A small image denoising model, trained from scratch: norm groupnorm, widths [96, 192, 192].
Rows from block 6, named by matrix and row number. Rows with one number belong to one attention dimension. Each number is 128 + 32 x the weight over its row's rms, rounded and kept within 0 to 255. All counts start at 0. After the name is the row's rms in percent of the matrix's.
# v: attention query, key and value (stacked) (model.mid.1.attn.qkv.weight, 576x192, the v third), inputs 96-191
# proj: attention output (model.mid.1.attn.proj.weight, 192x192, transposed), outputs 96-191
v.113 099 [105 146 147 164 119 119  86 129 109 122 112 141 121 163 168 107 127 119  91 140 104 159 120 122 117 113 118 133 138 136 119 108 169  76 171 159 153 142 109 160 144 113 197  99  82 133 131 133  96 102 129 114 119 148 159  98  64 144 115 153  91  99 110 120  42 147 110  75  75 124 113 125  99 179  97 136 111 122  10 112 100 147 124  99  33 118 107 155 108 149 177 128 198 137 167 149]
proj.113 094 [122 148 145 152 123 112 131 109 122 149 120 122 112  87 115 129  26 126 108 148 116 130 169 143 161 107 105 168 109  79 109 108 158 130 199 150 139 152 162  93 152 108 121 167 124 140 102 176 101 136 181 181 112 147  99 165 147 102 128  99 142 108  76 152  92 162  84  88  96 124 119 150 103  46 127 104  94 132 135  86 158 121 120 176 147 137 166 168 107 152 174 128 125 113  88 161]
v.114 085 [ 91 104 122 116 102 208 152 130 132 164 122 139 103  88 180 126 160 129 183 139 141 145 144 122  72 112 159 162 141 164 114 147 117 109 176 114 150 128 129  96  72  88  66  95 236  98 137 175 110  56 139  91 115  91  76 125 148  57 100 121 158 148 136 122 146 128  95 195 177 118 153 134 138 162  85 166 169 117 129 156 114 119 123 120 164 129  69 151  67 123 210 108 157 137 139 107]
proj.114 086 [121 157 170 120 196 176 134 152 154 117 154 127 112 139  81 152 166 141 154 124 156 153  53 147 164 108 165 121 165 137 175 122 155 177 135  98 149  96 183 112 142 123 151 131 139  93 126 162 159 176  98  95  64 185 138 192 108 195 161 130 132 173 169 114 152 115 145 176 104 136 100 154 183 135 133 135 144 151 115 159 152 126 171 146  68 135 124 134 214 150 123 153 180  80 162 121]
v.115 107 [110 197 115 104 104 128 138  86 105 155 108 177 140 118 123 128 124 149 162 125 233 122 116 103 123 119 163 104 157  90 112 140  52 132  95 155 100 127 100 106 126 137 139 147 138  57 139 124 142  90 137 133  80 131 208 127 112 149  87 121 118 162 104 131 155 106 106 190 124 123 110 175 194  97 134 172 116 145  90  86 124 148 108 108 186 154 101  84 153 114 123 118 126  91 122 128]
proj.115 107 [ 99 117 120 114  69 164 185 111 210  52 127 135 120 168 124 138 135 103 142 145 117 104 126  90 125 104 128  90  94  78 132 161  96 118 133 161 171 168 138 188 157 110 117 140 159 103 148 101 124 153  89 181 112 131 141 140  88 131 131 181 150  99 111 127 160  54 125  73 151  91  93 119  69 171 144 110 117 183 111 159 161  80 111 185  94 145 189 137 136 120 146 108 148  90  93 128]
v.116 099 [ 83 103 159 120 122 151 110 133 111 153  94 173 131 162 147 130 141  78 146 108 224  73 201 123 152 118 169 168 127 118 127  79 163 113  49 106  96 115 108 105 140 114 114 137 191 114  95 146 136 188 170 143  99 157 161 141 178 132  97  86 132 126  86 115  97 158  86 130 151 138 105 123 156 106  58  91 128 102 189 115  81 239 128 152 119 149 165 116 140 109 210  79 162 123 133 107]
proj.116 103 [121 115 140  84 117 141 186  57  98  43 119 114 120 151 105 178 136 131 159 123 111 136 177  95 150 158 155 139  90  55 106 119 157 152 136 110 172 109 132 108 124 106 121 169 159 200 203 106 106 128 112 107 127 107  75 165 129 128 159 140  77 138 118 133 142 143 152 129 114  95 180 197 129 175 185 118 165 132 110 103 147  85 121 116 166 150 123 132 128 167 100 156 158 154 149 124]
v.117 104 [133 145 169 109 165 158 126 184 130 149 116 174 162  69 181 123 156 120 115 111 192  93 166 144 123 142 130 155 207  93 136 120 159 132 167  82 116  85 173 158 131 105  38  85 133 114 111  64 129 126  90 168 139 132 133 167 140 117 151  52 117 119 130 151 183 132 132 129 171 101 135 124  91 191  88 157 111 115 155  72  99 154  98 140  95 147 117  90 153 156 182 113 113 206 109 118]
proj.117 097 [145 113 185 120 122 125 150 130  66 187 137 159 163 115 120 141 146 195 170 115 133 107  86 112 122 156  73  93 139 175 142 145 149 100 116 112 124 114 162 113 137  65  51 127 138 118 108 123  97 167 154 219 153 120 144 110 127 142 138  60  98 127 151  89 183 130 163 117 143 127 112 164 101 137 166 159 129 170  83 166 100 178 152  87  88 109 139 103 153  94 117  94  95 145 145 104]
v.118 081 [131 112 119 102 119 136 170 127 163 142 163  73 104 105 113 144  97 157 103 131  86 162 141  98  98 190 108 162 133 112 125 155 105 117 123 126 120 117 184  78  67 138  88 160 109 150 158 115  78  85 103 107 117 136 108  73 158 132 126 162  97  92 121 160 170 103 139 113  94  95 157 176 155 115 125 218 136 156 187 116 100 111 158  83 151  82 156 139  82 134 155 135  94  73  74 138]
proj.118 085 [111 104 111 147 134 167 146 114 185 153 114 166 161 141  82 193  75 137 106 101 103 101 165 123 125 132 149  95 121 133 143 187  98 146 168  99 134 136 125 146 159  61 122 139 108 133 119 104 126 127 149  77 179 119 188 147 141 151 141  88 133  94 112 122 152 117 198 165 107  91 141 106 104 201 123 150 119 124 143 192  92  80 180  80 124 122 101 164 143 127 137  91 149 234 113 169]
v.119 111 [ 82 126 135  81 149 145 143 118 128 150  69 186 135 148  94 110 140 121 159 140  92 107  85 190 132 158 143 107 132 130 124 127 151 136 178 107 163 154 113 117 127 118 143 143 144 108 116 113 155 156  95 154  80  94 115 160  63  85 154  99 165 124 137  85  90 183 163 120 161 143 108 131  91 186 107 145 157 140 131 104 191  90 134 104 139  75 138  79  91 149  82 144  61 134 146  90]
proj.119 105 [ 95 141  34 157 137 111  96 164 105 140 133 131 137  88 204  94 173  69 149 161 115 168  67 144 119  99 113 111 163 171 117 163 139 135 122 134  90 123  83 192 162 125 108 118 127 108 150  43 101 149 152 150  83 108  88 143 119 164 133 137 131 119 105 126 117 136 188 116 101  85 133 133 126  86 127 140  83 168 168  97 189 137  95 129 114 197  59 129 121  90 108 157 114  88 157 139]
v.120 089 [ 91  92 139 154 136 100 158 157 193 114 130  96 143 178 120  87  88 128 165 110 201  95 171  82 134 157 135 117 155 122 130 134  85 114 101 120 118 160 127 177 126  77 130  71 114 103 102 162 131 146 138 139 137 122 148 132 197 124 101 144 199 132  91 143 101  74 110  94 121 157 123  86 119 139 112 120  48 109 124 130 107 112 176 107 136 187 122 169 150  59 194 116 217 147 162 114]
proj.120 088 [ 69 120 173  75 115  57 140  77 111 121 122 151 156 166 118 136 116 225 173 124 111  92 137 174 159 153 133 108  99 145 127  76 123 157 123 164 136 103 167 138  89 160 138 164 127 114 125 188 129 170  90 136 157  79 162 164 164 160 151 148 150 130 143 163  90 128 157 115 164 185 139 114 153  44 122  97 159  71 119 112 162 103 140  44 107 140 131 153 108 166 137 136 114  87  99 124]
v.121 096 [157 117 184 169  77  86 191 138 104 121 122 123 142 158  74 127 129 116 123 142 195 163 110 152 143 139  98  42 100 116  57 126 116 120 126 153 137 127 116 106 119 114 159 120  41 153 134 139  90 112 109 132 182  80 167  91 152 177 119 118 121 140 110 205 131 141 127  61 167 149 103 159  76 198  98 155  14 169 157  81  91 120 132  66 134 118 103 135 149 148 144 131  93 158 122 154]
proj.121 102 [ 83 127 157 134  68 124  65 133 105 160 133 200 191 123 117 188 113 115 148 115  52 108 178 159 115 147 128 154 133 103 168 154 101 154 191 118  78 103  48 142 149 133 154 173 119 190 140 130  51  95 138 154 153  89 104 163 176 146 176 154 139  89 127  92 170 156 134 143 208 119 164  95  92 122  75 168 152 146 145 160 118 182  94 108 104 120 145 157 143 130 106 165 108 108  91 162]
v.122 097 [ 69 175 122 114 152 104 148  93 150 127 140  84 111  90 170 131 114 144  87 152  71 101 130 144 121 112 168 140 143 138 136 130 214 116 114 172 142 155 119  81 137 139  91 150 118 112 167 101  98  75  67 116 102 118 162 116 108 166 112 155 125  90 143 142  62 136 133 119 154 165 131  62 117 196  95  89 145  98  91  77  87 155 141 173  67 102 182 160  88 108  97 152 148 109 125  97]
proj.122 098 [124 125 124 116 129  72 128 133 199 176  92  98  53 181  71 130  78  21  96 164 122  77 101 107 191  93  63 192 132 153 104 137 124 103 185 111 159 137 108 114 116  91 129 104 154 112 121 141 111  89  88 142  74 145 148 167 118 153 143  80 152 133 136 137 117 129 157  87  81 159 152 138 126  78 100 166  62 113 121  66 146 143 145  78 135  86 108 137 144 172  97  78  66 147  99 130]
v.123 117 [100 126  87 102 164 127  89 117 162 136  84 113 148 128  93 145 111 162 111 136  33 126 134  57 131 141 142 102 125 101 158 134 118 105 115  88  85 189 117 117 132 112 156 138 167 110 168 130 141 197 126 172  60 153  94 111 195 118 156 163 100 128 153 180 109 114 127 126  68  90 162 113 120 117 131 193  89 123 109 149  85 151 166 105 196 145 133 171  88  91  34 157 125 130 133 124]
proj.123 106 [ 76 151  95  76 129 115 161  53 122 101 128 102 172 141 118 183 153 166 168 155 126  84 118 136 181 119 123 119  98  87 142 126 109 118 114 125 132 129 148  81 132 152  59 148 163 100 163 166 133 153 118 145 127 171 139 167 144 143 147 123 130 140 151 157 105 133 150  46  95  55  88 124 154 112 132 182 147 114 186 150 116 115 131 106 118 104  93 104 119 115 158 147 122 136  84 172]
v.124 086 [113 195 149 158 141 131 122 196  82 134 135  57  62 134 168 132 116  88 139 120 129 158 145 132  96 173  73 171 110 126 147  98 142 152 153 180  91 100  81 226 142 141 125 110 122  99 106  55 139  99 180 120 145 120 161 158 144 166 114 131 109  54 106 141  51 142 126 104 133 150 135 166 192 145 165 104 128  81 140 110 130 120 174 142 110 134 117 112 141 140 137 120 178 167  68 103]
proj.124 089 [145  70 120  93  78  97 174 104 126 168  96 132  91 205  91 101 106  81 143 131 138  85 152 113 108 135 126 136  68 117 123 150 108 179 140 141 152 137 159 139 113  95 132  72 107 135  94  84 142 108 100 160 100  70 137 168 162 108 128  41 126 143 142 137 114 124 168 140 137 120 107 185 105 155  99 135 112 100 136  89 107 156 134 115 181 114 111 149  99 185 168 121 138 175 148 196]
v.125 098 [151 118 112 115  92 128 150 106 172 128 172 129 157 120 133 128 119 125 157 127 175 104  73 101  94 150 163 153 111 131 138 117 119 177 197 126 144 168 134 139 163 132 151 134 161 118 159 145 142 125 120 149 154 105 116  55  88 183 149 133 165  72 196 150 101 182 144  85 118 177 112 146  86  70 121 137  32 114 116 162 215 126 146 132  90 158 139 121  93 125 125 146 110 138  81 143]
proj.125 093 [ 87  79  97 164 141 183  90 146 118 158 163 119 159 201 184  84 148 158  95 154 109 128 138 126  79 102 163 115 155  85 104 163 109 161 129 129  85 101 110 184  70 149 157 109 105 152 124 118 115 145 109 181  64 164 133  81 139 190 150 141 135 114  77 196  97 105  76  90  95 164 135 189  99 131 161  95 113 112 139 105 115 161 175 180 123 128 179 133  97  72  81 130  89 139 126 106]
v.126 099 [170 145 124 129  74  87 152  68 187 108 163 116 132 158 112 124 125  70 122 127 153 157 116  99 160 128  79  44 146  97  83  86  80 138  89 206 127 197 139 100 134 131 142  99  93  98 121 165 118 146 183 144 100 105 139  57 128 116 154 164 125 136 138 129 187  84 163 156 130 137  75 208 159  82 166 109  71 131 111  84 163 145 108 126 149 158 113 150 194 136 171 105 119  82 148 125]
proj.126 099 [107 101  76 164 116 133  92 114 193  93 138 126 130 159 122 133 115 141 128 158 129 136 152 156 167 122 172 115 146 129 149  95 129 143 164 159 107 182  74 162 118 146 177 102 108 157 137 138 102 111 151 153 144 168 150 113 140 122 135 169 112 118 132 133 132  84 129 132 185 175 140  62 155 187  80 120 155 128 148 156 149 178 122 147  99 109 163  80 163 125  98  79  81  91 119 119]
v.127 110 [105  94 169 153  87 175 134 168  75 127  72  98  77 153 123 117 116 109 160 102 131 161 106 176  99 119 180 111  57 159 155 121 135 114 141 115 170  82 115 125 176 128 155  89  95 115 108 176 103 116  65 107 109 158 123 142 188 171 128 119 192 164 154 195  86 134 149 198  94 201 106 116 119 182 144 179 109 104 176  84 164 163 121 163 148 134 118 141  38 131 156 106 120 127 128 164]
proj.127 111 [133  94 145 175 159 106 160 100 130 193 144  68 129 207  45 116 123 128 128  89 100 111 101 178 101 161  61 160 106 128 123 166 102  99 102 126  80 138 156 190 125 137 159 156 164  89 104 114 122 106 119 119  94  93 134 142 115 175 120 165 188 139  86 125 136 106 153 110 128 174 178 138  77 127  82 189 111 127 128 143 114 153 204 144  91 104  79 144  89 177 136 158 192 119 136 107]
v.128 101 [142 139 173 156 178 110 141 122  88 114 103 145 103 167 121 125 114 159 134 158  19 122 139  85 121 101 141 159 202 125 141 157 181 133 167 114 149  62 125 122 145 112  99 153 101  72 113 131 123 135  98 101 186 148 121 183 108 164 121 177 141 130 140 117  85 159 110  21 119 172 143  90 139 149 127 164 150  85 138 146 114 129  82  85 116 168 144 156 148 168  34 127 150 153 157 149]
proj.128 100 [ 98 166 149 123 137 130 150 138 114 110 136  81 168 141 144 134 110 163  89 106  84 197 145 165 138 128  81 106  33 148 168 128 129 146  83 110 128 138  77 139 140  99  82 100 163 170 165 153 156  90 170 156 133 112 111 149 146 113 113 176 132 137 105 124 175 109 123 131 111 174  99 151 153 127 102 130 109 165  80 166 103 131  78 111 172  72 110 138 139 123 136  91  72 110 142 138]
v.129 098 [113 110 139 126 103  92 105  98 124 157 154  85 146  91 131 161 159 134 145  95  64 121 137 101 144 132  89 105 148  95 129 136 136 179 102 142 107  32 180 135  99 181 117 168 152 111 122 160 104  91 143 121 105 156 122 106  99 130 179 108  78 148 118 156 190 110 101  80 138  80  81 160 128  72  81 130 138 125 134 150 117 134 106 119 106 153  91  85 233 130  97 127 191  46 102 155]
proj.129 098 [155 156 100  95 123 139 137 175 124 157 168 120 118 119  65 128 100 107 200 202 137 108  72 137 147 150 145 139 187 165 161 157 112 119 163 169 187 139 111  63  73  77 106 212  90  96 140  98 159 134 127 177 116 109 104 115 139  82 144 120 135 137 121 141 123 162 139 130 100 151 131  57 157 154 135 132  92 120  74 113 132 115 208 126 124 145 179  77 100 162 138 127 100 121 166 168]
v.130 108 [109 110 146 137 137 128  94 104 108 153 189  85  68 165 153 132 136 157 120 112  78 131 125  90 101 164 107 105 129 164 106 149 174 150 134 140 202 128 143 108 123 113 106 113 148 130 119 153 117 133 194 130  67 103  46 157 133 131 160 105  65  73 139 117   0 173 162 160  72 136 106  47 145  71 138  93 138 123 196 158 124 107 132 139 116 114 128 137 119 123 108 159 113 108 150 112]
proj.130 116 [115  97 116 149 155 166 101 120 150 112 119 175  96 122 174 180 171 156 137 156 124 147 117 134  90 127  73 169  77 120 162 139  99 143 127  69 162 171 212  92 128 128 161 133 119 168 187 114 120  79  55 117 160 186 117 122 116 176 109 109 132 111 136 136 133 113 200  99 133 120 131 106 110  96 140 128  50 128 122 215 126 105 100 108 192  78 146  97 145 106 127 109 109 114 171 134]
v.131 096 [172 116  75 116 120 102 133 151 139  93 122 142 114 143 145 165  84 177 109 131 186 130 125 109  76  99 182 164 111 120 116 186  97 115  61 114  87  98 116 127 131 132 106 172 157 168 181 119 104  70  96 105 109  75 172 108 141 156 140 159 129 168 118 159 118 144 156 103 122 125 130 126 129  26 104 111 116 176 146 141 141  77  86  98 180 158 106 124 199 118  69 153 114 132 113 177]
proj.131 091 [ 90 107 127 145 141 147 120  88 169  97 121  75 129  99 107 127 157 111  93 138  86 122 125 139 143  91 120 117 137  55 112 139  74  96 134 175 142 175 121 137 108 113  77 116 102 158 144 120 162 123 141  90  97 144 149 113 111 156  39  31 121  60  73 139 125 143 130 175 100 114  87 130 106  95 115 101 165 155 104 143 159 139 156 119  81  86 127 152 161 129 145 140 149  94  90 131]
v.132 098 [ 68 120  99 148 134 116 180 103 181 140 131  98 115 196 183 133 148 161  60  96  91 105  56 109  84 133 128 132  97 103 141 142  97  97 107 149 119 157  88 125 156 141 135 139 123 140 194 142  85  98 117 123 115  73 162 145 191 117  83  90  96 122 126  72 147  78 140 162 128 143 138 141 140 142  91 122  99 137  78 130 114  43 151 121 137 116 113  88  72 102  80 144 131  87 162 124]
proj.132 097 [ 98  36 171 134 131 166 101 176 113 148 118 137 145  95  86 146  86  94  84 125  59 182 157  82  98  69 103 142  62 123 132 137 129 121 138 129 129 157 108 105 126 134 137  65  97 116 154 155 148 161  48 131 127 162 177 117 105 158 105 107 161 183 140 133  74  82  95 147  88 141 108 107  91  58 121 168 152 170 106 149 168 108  84  94 163 123  84 120 124  96 108 132 118 140  99 175]
v.133 097 [ 85 131 182 176  84 110 148 180 102 144 132  72 146 127  96 142  89 101  60 137 121 128  87  93 125 141 100  46 121  84 113 111 102 117 145 113 126 123 141 198  81 101 180  77 122 179 104 143 122 158 157 109 165 142 150 144 154 156 123 139 164 142 153 106 102  97 124 139 100 140 108 163 188 176 158 172  91 139 118 140 108 104 157 179 179 106 131 104 148 121 202 114 175  83 143 150]
proj.133 104 [190  77 157 104 145 161 120 180  87  77 199 180  84 109 103 145  86 139 120 103 128 162 132 123 137 144 132 202 170 137 141 143  71 172  95 118 157 135 133 129 182 111 152 104 101 149 107 178  94 142 101 160  68 159 140 154  91 136 151 121  72 183  70  48 110 198 149 143 144  92 151  61 126  58 159 138 151 136  98 119 152 100 170 108 114 138 105 132 132 111 168 119 154 120 100 137]
v.134 106 [123 142  44 145  93 142 158 157 128 143  90 151 119  75 134 141 137 124 211 146 107  89 135 187 143 167 162 141  70 140 151 120 118  88 168  70 128  91 197 173  90 106 214 134 160  99 129 138 115 137  67  91  91 113 117 141 158  98 118 104 151 150 129 136  83 150 120  68 101 139 109 169  80 139 160 149  57 107 151 128 164 164 173 177  83 122 122 110 121 114  94 117 152 182 150 137]
proj.134 106 [129 104 107 118 132 152 159 142 127 147 117 148  71  90  99 115 151 119 111  88 130 150 106 120 117 129 115  56 133 105 198 123  99 103 157 136 153 113 157 125 175 153 144 127 100 182 113 139 183 157 125 147  59  51 124 145 119 135  91 157  73 143 145  94 132 129 184  98 106  44  99  89 144 181 140  53 152 144 177  43 118 176  69  92 119  78 160 122 105 146 129 132 142 119 105 140]
v.135 104 [ 85 159 125 153 102 175 150  80 121 136 113 162  57 159 114 116 108 132 140 153 243 152 116 111 162  99 170 154 118 114 126 147  88 137 134  85  97 103 166 191  93  53 129 136 120 166 126 159 146 121  84 127 114 133  49 137 149 196 137 136 165 125  93 101 100 103  52  91  92  97 109 192 137 114  99 178  79 116 119 116  81  87 112 119 101 182 110 168 166 133 127 143 127 118 114 131]
proj.135 105 [117 129 158  98 101  94 149 153 162  85 146 112 172 123  71 129  96  68  85  97 124 118  66 151 128  68 153  72 161 126 150 162 123 183 134 155 182 146 147 171 110 147 135 140 181 119  96 157 102 108  96 222 169 112 170 113 151 168 109  74  38 121 117 145 128 176 118 147 101 200 130 131 123  76 164  96 126 178 152 136 131 121 150 139 159 122 129  87 182 104 130 167 108 147  82 141]
v.136 107 [ 91 148  97 101  93 102 125 123 133 149 118  73 128 136  83 134 101 121  86 101 154 141 144 146 122 122 155 109 115 155 116 125 142 112 100 157 157 118 164 117  97 123 149 138 207  74 142 131  59 114 158 124 134 105 178 106  78 145 103 122 131  98 144 152 124 142  60 166 115  97 155 201 109  92 160  81 180 193 109 124 127  60  67 117  84 136 110 114 134 189 109 115 136  85  96 143]
proj.136 112 [147 103 132 124 162 126 110 139 108 108 139 116  99  90  83  84 180  85  93 155 117 167 157 122 119 186 170 203 149 147 130 161 142 170 172 116 156  89 127 172 113 104  69 191 128 119 162  75 167 139 120 128 184 156  61 128 148 143 130 107 150 146 138 116 107 133 115 100 139 204 143 127 119 132 121 182 120 110 164 162 105 133 132 162 143 214 114 143 143 116  49 144  80 100 146  78]
v.137 107 [129  95 148 107 172 105 137 109 131 126 102 102 159 157 111 126 166  67 134  72 180  99 149  76 119 138 116 134 157  98  84  72 149 120 157 201 100  74 117 149  69 126 106 119 167 183 113 106 128 113 142 178 171 111 105 125  77 183 148 122 159 116 177  89  86 134 189  84 128 168 148 136 106  89 123  98 144 105 103  89 131 148 129 136 119 148 109  96 182 104 216 103 154 142 184 129]
proj.137 104 [152 133 118 158 171 126 122  99  63 153  89 101 115 149 128 181  74 136 136 135 141  86 128 133 111 159 173 131 149 178 133 128 176 179  93 119 130 163 131 184 105 188 147 107 150  92 135 120 107 104 128  90 111 143 131 114 144 110 119 175 105 109  79 139  78  88 205  98 116  91 145  53 109  90  82  73 108  90 123 144 111  84 179 122 127 142 156 171 175 161  86 105 130 168 142 114]
v.138 106 [ 99 174 159 148  90  82 142 133 111 108 128 180 166 119 169 114 121 140 162 100 124  85 131 134 133  68  96 160 105 142 122 137 168 136  82 165  92  80 146 111 119  65 173 152 176 124  96 155 133 158 106 155 117 133 142 137  92 157  85 195 184 103 130 134  91 140 119  70 129 114 131 160 111 191  89  98 161 126 121 116  94 123 101 123  82 122 137 128 120 178 107 150 146 145 129 167]
proj.138 116 [137 139 103 114 141 144  87 136 151 132 144 103 176  93 113  75 194 113  94 126 110 171 188 125 124 111 133 170 153 103 183 122 120 144 160 192  86 133 126 128 113 147 132 149  97 100 153 183 205  96 107 137 126 124  71 151 159 109  59 145 154 115 127 132 163 129 119 107 145 154 123 155 140 138 131 130 138 170  57  72 135 152  87 166  76  46 108 152 112 160 140 118 186 116  76 146]
v.139 091 [140 133 130 162 128  98 138 144 137 180 102  90 154  82  93 106 158 157  87  96 105 107  98 157 153  99 117 160 173 140 121 163  83 106  90 126 177 148 166 138  83 160 120 128  93 138 127  99 127  98 105 185 171 112 103 138 134 141 101  55 131 114 171 127 245 105 157 116 185 120 163 153 140 112 120 110 174 178 125 125  99 111 170 140 133 180 181 128 164 130 109 123  77 110  81 120]
proj.139 094 [179  94 121 120  81 139 131 155 149 134 149 182  61  80  88 110 132 155 168 157 124  90 126 155 147 126 110 172 119 141 106 163  77 115 131 179  84 168 113 149 152 111 128 122 147 117  97  82 136  88 106 122 161 120 102  79 144 157 146 161 139 120 141 130  84 126  79 208  94 118 108 100 111 125 173 117 119 122 110 179 165  92 138 149 115  89 105 150 155 204 138 133 155 153 135 152]
v.140 109 [115  79 129 105  85 150 129 140 133  80 104  86 112 110  99  96 104 132 163 156 101 129 166 159 164  99 107  45  63 113 125 108 101 113  77 120  97 123 105 119 147 132 117 122 152  86 158 175  78 168 170 190  71 106 169 139 171 131 176 199 157 151 116 145  99  74 141 119  65 137 152 159 124 119 165 165 145 134 123 112 133 156 115 119 141 148 144  69  89 107 117 154 135  50 146 221]
proj.140 103 [121 121 115 163 106 108 129 167 106 111 129  93 126  93 138 140 191  97 117 146 128 145 165 160 186 140  96 157 174  87 161 111  55  92 206 144 136 134 149 146  76 110 162 128 182 126 127 131 108 188 117 119  80 100 138 171 133  93 106  71  83 163 126 144 152 178 113 110 119  77 109  89 140 140 101 145 180 152 113  70 186  94 128 162 152  86 139 117 134 123 137 143 138 137 153 135]
v.141 103 [150 118 192  77  87 188 171  86 124 152 126 121 187 145 145 137 154 191 163 112 127 165 105  86 106  71 177 144 105 152 138 161 169 141 151 140 173 161 160 128 152 124 155 151 152 153 145  80 177 104 135 106 156 117 173 163 145 195 173  91  71 137 117 144 125 152  89 109 154 145 161 112  83 133 116 104  85 118  93 146 140 135  98 147  94 138 115 131 168 191 152 160 110 138 170 106]
proj.141 098 [158 241 148  79 175 141 100  95 153 142 109 151 179 168 130  83 147  95  99 158 148 121 101 147 131 126 174 109  84 106 127 118 143  79  63 115 164  88 101 101 102 155 172 185 202 142 136 122 158 123  75 129 173 147  77 114 154 168 110 161 139 174 138 150 151 137 236 174 122 106  92 103  78 140 117 229 134 125  85 153 124 136 132 120 164 156 170 120 146 134 140 124  92 171 132 129]
v.142 100 [140 158 130 150 106  83 119 200 100 148 119 109  54 140 152 136 127  97  47 129 143 115 158 140 132 121 103 163 112 122 156  98 167 106 141 170 137 104 126 159 145 135 193 120 107 179 117 133 149 110 127 118 150 130 153 141 107 134  84 154 164 184 139 137  69 135 105 125 165 186 125  69 125 147  93 146 110 169 151 174 147 162 157 164 125 157  58 123 147 136 204 121 171 199 124 117]
proj.142 098 [178  88  92 108 157 120 143  95 125 135 210 117 124 151 188 138 188 101 112  96 119 160 114 123 133  93 110 124 150 134 184 124 143 130  38 114 150  99 137  94 149 105 118 102 144 166 124 146 142 135  87 147 103 106  94 131 139 101 114 147 120 122 114 109 164 165 122 127 205 123 157  92 155  97 217  48 123 131 188 124 141 121 140 104 107 149  98 136 113 128  74 102 103  74  82 131]
v.143 092 [172  84 131 135 115 127 136 122  98 130 137 152 169 115 126 100 126  88 163  96  61  87 110 138 136 159 142 179 117 127 133  95 152  65  89 142 130 169  88 159 152 136 182 110  94 158 129 112 125  81 158 155 158  95  87 140 147 193 113 162 134 163  72  91 121 133 116  82 138  98 124 172 139  88 104 128  86 164 211 118  76 107 117  82 144  43 142  92 126  80 151 130 121 125 173 128]
proj.143 107 [100 151 120 152 129 142  49 113 137 123 194 101 167 135 129 116 107  80  98 107 188 168 185  81 149 184 105 161 111  80 124 105  90 213 120  95 101  94 154 101 121 204 128 172 113 116 103 129 162 150 131 120 105 141 123  79  91 148 101  69 138 132 129 135 183  86 127 143 131  99  75 148 139 120  85 134 125 134 131 166 128 144 176 118 164  54 115 182  97  93 160  77 133 103 163 123]
v.144 110 [155 141 106 113 131 124 115 151  88 133 144 123 132 109 128 159 163 209 151 125  40 154  99 135 149 124 174 123 102 170 169 194 119 119 164 161 143 127 130 117 132 126 158 192  72 152 135 114 144  85 206 105 197  74 130 143 123 164 122 101 117 138 104 140  61 186 174 139 107 101 136 128 150  56 157 147  74 199 107 123 122 110 127 130 125 108  75  75  94  58  74 161  86 119 178 103]
proj.144 117 [ 57 117  95 165  85 110 133  76 138 124 122 183 176 149 130 163 139  96 147  95 204 150 115  43 150 111  65 155 119  90 159 115 112 143 144 109 125 136 129  62 162 215 132 145 160  93 136 131  90 152  91 169 179 118 148 135 132 144 182  96 128  98  85  82  98  91 139 151 123 104 107 120 161 117 110 130 116 110 153 164  95  92 178 127 182 101 121 107 151  61 159 124  85 119 147  78]
v.145 100 [114 179 160 124 164 124 129 122 156 148 158 127 183 126 104 145 137 138  64 101 131 105 120 111 152 155 151 119 127 130 168 154 120 151 192  92 117 129 211 201 123 122 171 157 191 139 139 100 178 125 131 141 144 111 180 105 136 118 118 169 140 103 121 181 101 119  88 153 152 116 123  88  89 132 111 108  77  97 198 124 140  71 105 148 117 143  76 180 118 132 111 119 160 124 172 116]
proj.145 102 [143 105 125 133 155 104 122 158 111  77 132 151 142 163 117 127 133  91 173  89 121  92 127 144 155 121 135 143 190 120  65 104 172  88 134  93 137 107  97 188 170 136 171 147  97 163 159 126 175  74 164 127 108 150 129 164 171  69 126  74 171 136 123 105 110 185 137 120  90 103 155 114 113 160  64 156 155 107  83 123 113 158 109 117 118 138 156  67 125  77 178 153 123 108  85 151]
v.146 105 [101 125  96 135 118  95 138  84 135 182 111 119 156 135 108 130  94 159  11 185 145 176 115 121 156  89 163 102 164 156 149 154  45 125 100 151 111 111 116  96 124 138 195 129 144 144 133 113 130 130 121 143 167 123 153 112  73 100 132 126 158 105 167 135 124 142 121 189 184 179 120 136 133  90 112 106 160 141  39 131 131 219 126 139 147 176 131 115 186 145  80  84 147  99 120 154]
proj.146 102 [143  83  99 116 139 118  77 120 138 140 107 140  77  91  91  92 112 181 133  99  30 156 117  45 147  95 174 131 147 137 139 142 191 104  87 138 156 111  81  80 137 130  69  69 141  89 109 123 156 139 137 104 145 110 128 159 147 110 106  98 102 141 112  69  93 159 114 126  38 108 136  85 145  74 131 136 191 113 143  96 107 129 153 119 109 160 202 107 165 146 117 136 133 103  83 119]
v.147 106 [133 170 152  71 102  63  78 155 197 189 142  63 153 140  88 127  79 135  63 139  88 151 130 173 140 144 125  75 165 113 139 117 160 132 124  92 138 133 147 179  70  73 138 121  73 119 121 150 134 137 101 126 171 142 154 154 125 191 127  91  45 101 165 126 170 107 136 112 121 133 190 128  59 163 114 119 132 165 129 152  60 156  77  90  93 168 143 159  93 167  94 149 116  88 148 156]
proj.147 109 [107 160 110 156  55 152 166 143 160 122  91 165  97 154 123  90  79 143 101 146  72 161 154 111 104  63 110 150 116 172 152 138 141 164  28 110 142 148  65 156 175  61 107 118 175  59 160 100 134 134 107  98  88 151 168 114 128 150 149  88 107 179 156 147 141 141  91 121  84 197 144 142 176 112  72 142 109 113 120 115 163 154 118 110 109 153  99  81 109 112 149 140 121 119 146  67]
v.148 100 [119 148 114  85 141 104 115 151 198 130 176 127 114  66 110 117  65 156 106 136  32  87 144 126  72  88  66 157 121 113  61 144 114 119  96 139  87  82 126 134 104 108 123 137 120 151 130 111 108 137  83  85 115 142  94 127 129  80 124 173 116 134 121 158 117 115 134 148 145 125 143 128  42 135 138  96  42 118 181  93 181 145 151 134 101 124 109 128 141 128 184 149 128 175 136 133]
proj.148 099 [116  99 128 113  92 146 140 124 162 102 128 120 125 122 144 124 143 143 150 121 101  94 110 115  89 111 138  95 189 115 100 106 102  89 150 140 163 111  76 101 122 148 131 105 142 146  92 178 129 157 173 104  99 168  98  80 170 148 116 122 161 112 171  96 154  63 165 152 144 120 147 162 188 179 120  60  84 132 155 137 190 153 139 158 112 116 175 108 123 129 167 121 131  66  96 169]